{
  "train_examples": 26041,
  "win_length": 400,
  "loss": "mse",
  "activation": "mish",
  "weight_standardization": false,
  "block": "plain",
  "beta2": 0.99,
  "lr": 0.0018,
  "eps": 1e-08,
  "one_sided": false,
  "steps": 7400,
  "batch_size": 256,
  "epochs": 72.7
}
Rows from block 4 of a small spectrogram enhancement model, named by matrix and row number. Each number is 128 + 32 x the weight over its row's rms, rounded and kept within 0 to 255. All counts start at 0.
After each channel's rows are labels from the 100 clips, of 14848, where the channel reaches its highest value: "top examples" is what is common among them. Only what is clearly more common there than usual is listed. The data: synthesised sound scenes: up to three everyday sounds over a background.
# conv: 3x3 conv (model.mid.1.conv.weight, 256x256x3x3, each kernel summed), inputs 128-255

conv.102 [ 70 166 123  91 131 162 156 160 100 153 124 191 111  97  97 115 114 129 113 168  94 139  54 193 149 120 176 133 111  99  96 113 145 112 160 130 156 110 128 149  95 120  98 109 128 202 102 115 117 119 116  85 122  73 119 156 100 118 100 165  87 166 123 126 116 141 116  79 116  97 124 175 116 175 101  97  99 163 167 116 117 119  78 123 143  71 139 100 154 119  78 145  98 128 158 117 120  88  97 106  89 226  87 122 131 118  63 110 160 132  97 131 100 125 133 124 123 206 110 123 152 140 132  80 156 233 121 130]
top examples: drum roll; first sound: drum roll

conv.234 [119  71  90 146  45 142 102 172 141 150 122 125 134 129  96 124  95 100 124 168 117 137 136 181 107 199 117 111 137 143 158  97 144  27  96  77 130  58 176 113 127 101 121 121 145  41 142 113  46  52 177 106  82 159  63 147 126  93 146  81  53  95 118 163 128 136 155  82 148  86 146 122  81 142 162 131  96 150 138  85 124 190 146 195  88 114 116 160 160 132  94 134 145 152 139 119 100 106 178  91 142 120 124 113 166 122  97 111 117 102 129 116 111 132 143 125 113 104 137 146 196 106 160 128 144 161 164 143]
top examples: thin (high-pass)

conv.194 [151 132 131 158  99 136 142  74 132 104 144  81 116 182 203 160 129 143 119 119 111 113 153 127  94 135 154 125 161 113 104 110 120 117 157 110  66 105 156 126 122  95 128 133 121 179  73 103  92 129 112  98 182 142  47 104  76 105 182 106  77  53 143 157 155 114 113 137 132 165 137 135 207 117 136 191 112 140 149 112 132 122 208 117  97 120 106 160  89  87 126 147 116 145 135 154 148 116 163  69 152 133 109 158 106 103 116 154 128 120 141 110  69 154 159  53  75 102 155 184  66  98 104 168 111 154 105  72]
top examples: reverberation; text has "room"; text has "reverberant"

conv.214 [147 139 203 151 127 166 155 104  57  97 148 150 201  88 126  99  88 140  48 135  82 151 164 124  78  95 128 126 143 109  78  89 120 203 125 113 113 122 106 104 203  96 125  89  90 155 161  77 184 145 119 141  91 127  86  99  61 142 119 150 149 130 124 121 129 107 155 131 166 157  88  78 122 125 159 106  92 108 154 112 126 114 172 172 141 132  68 185 123 115 138 107  99  79 120 106 150  78 229 100 178 187 102 160 189 146 164 134 142 110 111  97 133 174 152 123 129 118 149 149 113 136 123 179 141 159 139 134]
top examples: drum roll; rain; first sound: drum roll

conv.21 [ 48 166 180  72 156 109 138 126 155 103 134  16 106  96 129 117 162 114 114 126 142 127 111 122  95 113 124 182 128 167 135 116 118  81 141 131 105 163  95 165 125  74 146 127 124  80 104 127 187 132 131 115 123 131 134  88 121 163 101  76  49 122 169 123 165 113 111 118  86 241 103 138 165  98 136 177  99 110 104  56 102 156 137  70 144 104 144 128 167 137 116 120 111 127 162 167 203 133 152 126 110  60 104 109 125 133 168 126 123 120 149 114 102 149 182 176 149 170 110 108  82 122  97 121 143 115 112 123]
top examples: pink noise

conv.45 [117 109 155 127 125 172 110 127 212  98 122 183 133 184 157 145 118 127 114 146 162 160 192 137  97 120 101 130 112 116 164 153 152 160  90 136 162  73 104 123 146  65 108  89 176 217 128 126  99 137 120 149 142 127  84 137 116 136 162  92  56  91  59 125 111 143 114 149 171 156 187  91  68 164 163  84 133 133 135 169 161 166 154  98 104  91 168 141 129  45 143 119  65 103 166  86 114 163 126 148 146 176 181 134 184 122 139 110 132  72 135 122 108 134 172 114  90 149 135  38 128 121 126 129  71 119 142 133]
top examples: reverberation; text has "room"; text has "reverberant"

conv.229 [ 86 106 176 157 190 199 118 117 160 122 120 132  98 156 146  92 102 126  76 124 139 135 162 133 133 104 120  82 178 163 112 196 107 153  84 114  59 107 115 195  93 109  77  76 141 188 192 191 170 101 129  91 133 130 106 119  58  80 163 102 109 107 153 193 124 124 148 175  87  83 159 172  99 130 146 115 136 136 102 128  83 165 140  79 122 134 160 116 125  74 103  59 139 165 153 131 124 124 126 177 132 154 183 172 133 145  68 110  77  88 174 121 133 146  92 170 167  85 178 122 106 108 117 132 123 101 158 100]
top examples: crickets

conv.195 [145 142  98  76 143 109 126 206 133 119 118 127 161 145 146 147  92  66 167 128 113 122 118 156  94 132 111  70 116 159 170 163 155 135 106 201 160 134  46 130 128 161 161 115 144  92 145 144 150 100 180 103  85 141 136  89 133 116  97 150 161 120 128 156  85 159 128 159 103 132 120 161 141 155 125 138 103  94 146 181 113 135 145 116 114 180 190 116 111 109 169 120 120 177 169  85  76 164 126 158 133 161 117 139 158 177 139 133  32 106 152 128 118  73  83 112 115 115 143 119 101  94 138 132 139 119 159 137]
top examples: crickets

conv.105 [123 166 139 151  88 171 139 148 171  97 114 138 115 150  88  97 163 103 167 176 108 111 136 119 144 101  80 139 139 179 152 134  95 102 143 128 179 114 160 148 168 100 187  96 152 172 128 152 154 101 141  95  66 130 147  49 107 167 152 154 153 174 139 162 132 151 101 144 138 171  51 106  84 173 129  71 112 151 131 139 128  84 141  76  76 142 128 135 148 152  72  83 172  87  87 133  99 152 141 152  95 183 167 150 118 155 157 118 171 104 180 173 161  81 115 118 127 165 172 155 178 121 179 182 142 162 148 214]
top examples: background: none; car passing

conv.142 [184 122  82 141  87 141 168  87 164 114 201 148 130 162 154 155 155 121 142 168 115  98 135  65 110 118 152 141 154 138 143  85  97 124 137 129  99 132 114 130 107 175 118 142 132 203 164  77 130 206 155  76  84 116 113 151 117  91 189  95 177 156 160 173  95 159  84 107 228  88 177 149 158 113 171 100 128 146 143 156 125 142  94  73 128  76  80  99 154 131 127 106  87 169 122 143 131 126 111  67 164 120  71 129  92 100 107  96 164  96 166 110 139  98 127 101  88 140 114 130 157 120 116 167 146 154 101 120]
top examples: reverberation; text has "room"; text has "reverberant"

conv.73 [133  91 116 199 167 163 130 156 131 153 114 169 178 137  88 110 109  94 105 107 137 164 142 116 156 119 131  94 115 101 102 147 118 191 142 165 122 122  87 113 147 108 150 126  91 183 130 123 129 111 138 118 117  92 114  39 116  91 158 197  74 122  64 122 130 161  86  87 235 116 118 128 114 127 169 129  88 107 145 169 135 142 124  98 110  60 161  80 140 127  83  90 112 143 105 143 138  80  88 101 139  70 148  94 123 200  98 153  88  85 120  91 119 174 150 100 127 115 134 115  87  88 104 110 153 131 148 151]
top examples: reverberation; text has "room"; text has "reverberant"; chatter

conv.130 [126 132 135  69  96 103 129 136 133 165 188  24 107 124 158 121  83  85 176  86 103 121  75 101 118 136 119 123 111 103 160 129  94 118  83 114 126  80  53 126 152 126  99 153 146 160 149 173  93  73 154 108 107 140 116 119 121 149  80 117 100 151 149 104  91  99 107 145  63  95 110 111  73 151 160  90 108 167  85 167 153 195 133  96 150 161 112 109 134 156 198 187 140 132 135 104 128 141  76 127 132 129 135  82  87 117 105 128 121 117 126 154 117 133 119 199  85 167 117 142 129 162 177 128 142  74 157  81]
top examples: crickets

conv.206 [131 118 147 112 120 112 204 159  67 145 170 147 111 124  55  93 137 103 123  94 104 161 138 164 123 130 141 103 137 159 102  40 137 119 134  81 173 162 157 142 135  74 117 101 110  93  88 122 147 185 171 123 102 147 119 156  90 119  96 160 181 169 114 119 170 110 112  98  90  96 140 121  76 115 171 167 118 132 145  99  75 116 145 146 153 145 119 106 194 142 127 154  97 143 117 184 112  38 121  81 123 112 142 122 155 130  62 139 127 147  90 136 127 118 178 127 166  84 146 126 178 109 135 120 151  98 108 118]
top examples: thin (high-pass)

conv.165 [126 164  98 156  99 135  92 112 131  97 113  68 137  80 108 135 148 100 112 122 113 111 173 127 133  94 107  97 104 139 139 100 180 195 120 121 139 187  97 116  96 133 126 129  95  90 141  64 168 106 113 118 106  81 102  98 121  79 142 134 155 149 125 123  91 130 169 114 120 121 107 185 129 124 142  96 121 132 152  73 127 135 175 191 177 126 114 149 132 171  70 157 146 155 161 116 219 119  79 120 119 166 153 105 142  94 119 134 181 162 132 108  96 112 165 159  43 134  86 137 142 139 101 118 132 130 123 154]
top examples: waves

conv.106 [116 153  48 116 190 163 128 177 123 167 170  96 160 135 171  72 115 116 146 103 111 117  79 132 117  91 162 163 114 110 124  76  89 182 141  73  95 139 139 124 169  91 111 152 128 122 138 144 145 119 144  50 154 140 176  82 158  91 116 134 150 128  39 115  77 160 131 170 137 163 164 111 109 187 153 155 117 148 105 175 126 162 112 104 183  73  97 133 163 188 155  89 184 112 177 167 136  97 160 135 140  80 110  97  93  87  96  90 176 134  69  94 116 126 120 174 103 188 102 174 117 184 156 166 140  62 177  65]
top examples: background: none

conv.127 [139 145 101 103 119 170 148  95 118 130 141  29 135 170 176 116 120 146 171 126 129 151 119 146 210 187 155 175 149 145 141 127 187  69 182 149 170 117 145 136 198 115 185 141 160 129 130 135 180 176 153 150  88 153 178 163 140 143 121  87 129 105 222 150  87 167  99  99 105  84  67 104 102  65 101 146 102 134  61  83 108 153 118 132 111 142 131 108 118  75 152 157 128 144  84 123 151 186  97 146 132  89 100  95 121 107 145 126 133 119 139 121 130 141 119 147  87 108  88 102 132 100 148  92 105 102 115 101]
top examples: pink noise; waves

conv.238 [120 126 210 133 159 189 122 169  98 106 125 128  54 148 145 138  88 105 161  82 106  84 132 140 116 126 157  91  42 116 120  82 106  31 156 124 119 101 116  71 117 157  97 135 132 130 196 150 119 114 178 146 149 136 116 116  79 133 125 181 144 117 163 168 170 127 149 144 140 183 160 115  59 153 134 176 101 164 138 134 127 170 175 149 112 128 119 116 104 117 113 130 136 117 125  65  63  92  93 118 196 141 156 150 151  95  87 129 138 101 164 108  77 178 138 155 114 168 161  90  89  97  71 142 152 100 141 127]
top examples: reverberation; text has "room"; text has "reverberant"

conv.68 [146 105  98  86  81 127  91 131  75 127  99  96 127  87  74 115  60  72 136 129 104 159  56 110 167 105 108  98 116 118 124  96  92 119 181 106 142 162  88 179  63 153 173 100  84  59 181  89 113 131  87 117  98 134 150  73  74 148 134 156 120 147  70 120 140 134 146  89 103 160 162 183 128 101 159 145 116 128 173 134 121 130 110  70 168 123 106 135 160 132 127  91 174 143 140 115 169 129 143  99 131 134 103 156 183 179 191 126 132 169 151 149 146 194 149  87 165  89 137 169  97 132 151 158 155 103 136  74]
top examples: thin (high-pass)

conv.145 [121 120 104 168 143 171 158 126 204  93 118 129 140 154 156 136 131  94 150 114 116 142 154 116 144 127 174 105  68 130  98  97 146 138 112 125 108 105  91 168 114 189  81 163 159 138 163 159  90 166 115  52 145 157 111  54 111  91 155 134 146 152 228 170  94 163  91 120 159  84 109 125 197 132 106 105 108 103 110 128 131 135 103  67 152 128 137  91  80 127 128 100 110 117 147 127 125  60 139 109 128 160  85 103 161 137 122 118 147  73 116 163 108 144 134  76  91  98 105 192 118 139 145  41  69 137 121 108]
top examples: reverberation; text has "room"; text has "reverberant"

conv.114 [126 143 103  97  96 132  43 155 116 129 128  71 172  89 124 134  85 142  67 128  92 137 121 158 109 167 136 142 124 100 129  88 138 109  94 157 135 104 112 120 151 164  95 123  65 102 152  35 102 175 130  88 147 154 154 203 126 147 118 135 106 135 117 105 114 157 141 132  96  81  99 176 154 112 141 125 109 118  44 143  94 133 143  55  93 166 145 131 149 110 168 129 156 132 138 168 152 153 110 131 160 112  51 139  84 137  95 104 171 123 103 149 139 129 138 161  75  49  86 125 130 141 137 114 125 118 174  91]
top examples: applause; crickets

conv.67 [146 120 109 102  64  84 172  86 109 149 145 121  94 142 135 111  85 119 128 118  87  91 154 137  97  96 123 138 116 134  59 104  78 154  78 104  72 167 117 138 104 112 104 104  51  35 108 129 111 147 137 151 167 105 101 143 117 119 115  96  18  77 117 135  99 111 130  63 131 159  88 144 130 141 126 153 126  98 139  71 144 172 100  95 164 133 160 199 120 120  86 157 177 131 115 143 235 142 172 160 123  80 148 132 147 111 131  99 139  99 138 152 115 126 155 167 144 155  90 152 152 109 109 117 132 121 139 142]
top examples: waves; vacuum cleaner

conv.82 [130 169 132 155 153 151 159 118 129 158 148 184 106 149 151  92 104 168  97 151  87 144 178 100 158 112 115 133 141 111 122 108 113 120 123 133  89 116 129 211 131 131 111 116 122 189 140 119 135 187 114 145 117 132  92 150  61 116 209 105 139 165 118 146 153 153  83  90 201 109  52 163 104 162 128 114 128 120 186 128 158 136 123 122 146  97 130 132 126 143  76  59 127 112 146 160 127  46 109 107 127 110 144 154  99 109 126 127 157  86 111 100 126 125 105  88 139 152 107 141 125 110  94 161 124 132 138 112]
top examples: reverberation; text has "room"; text has "reverberant"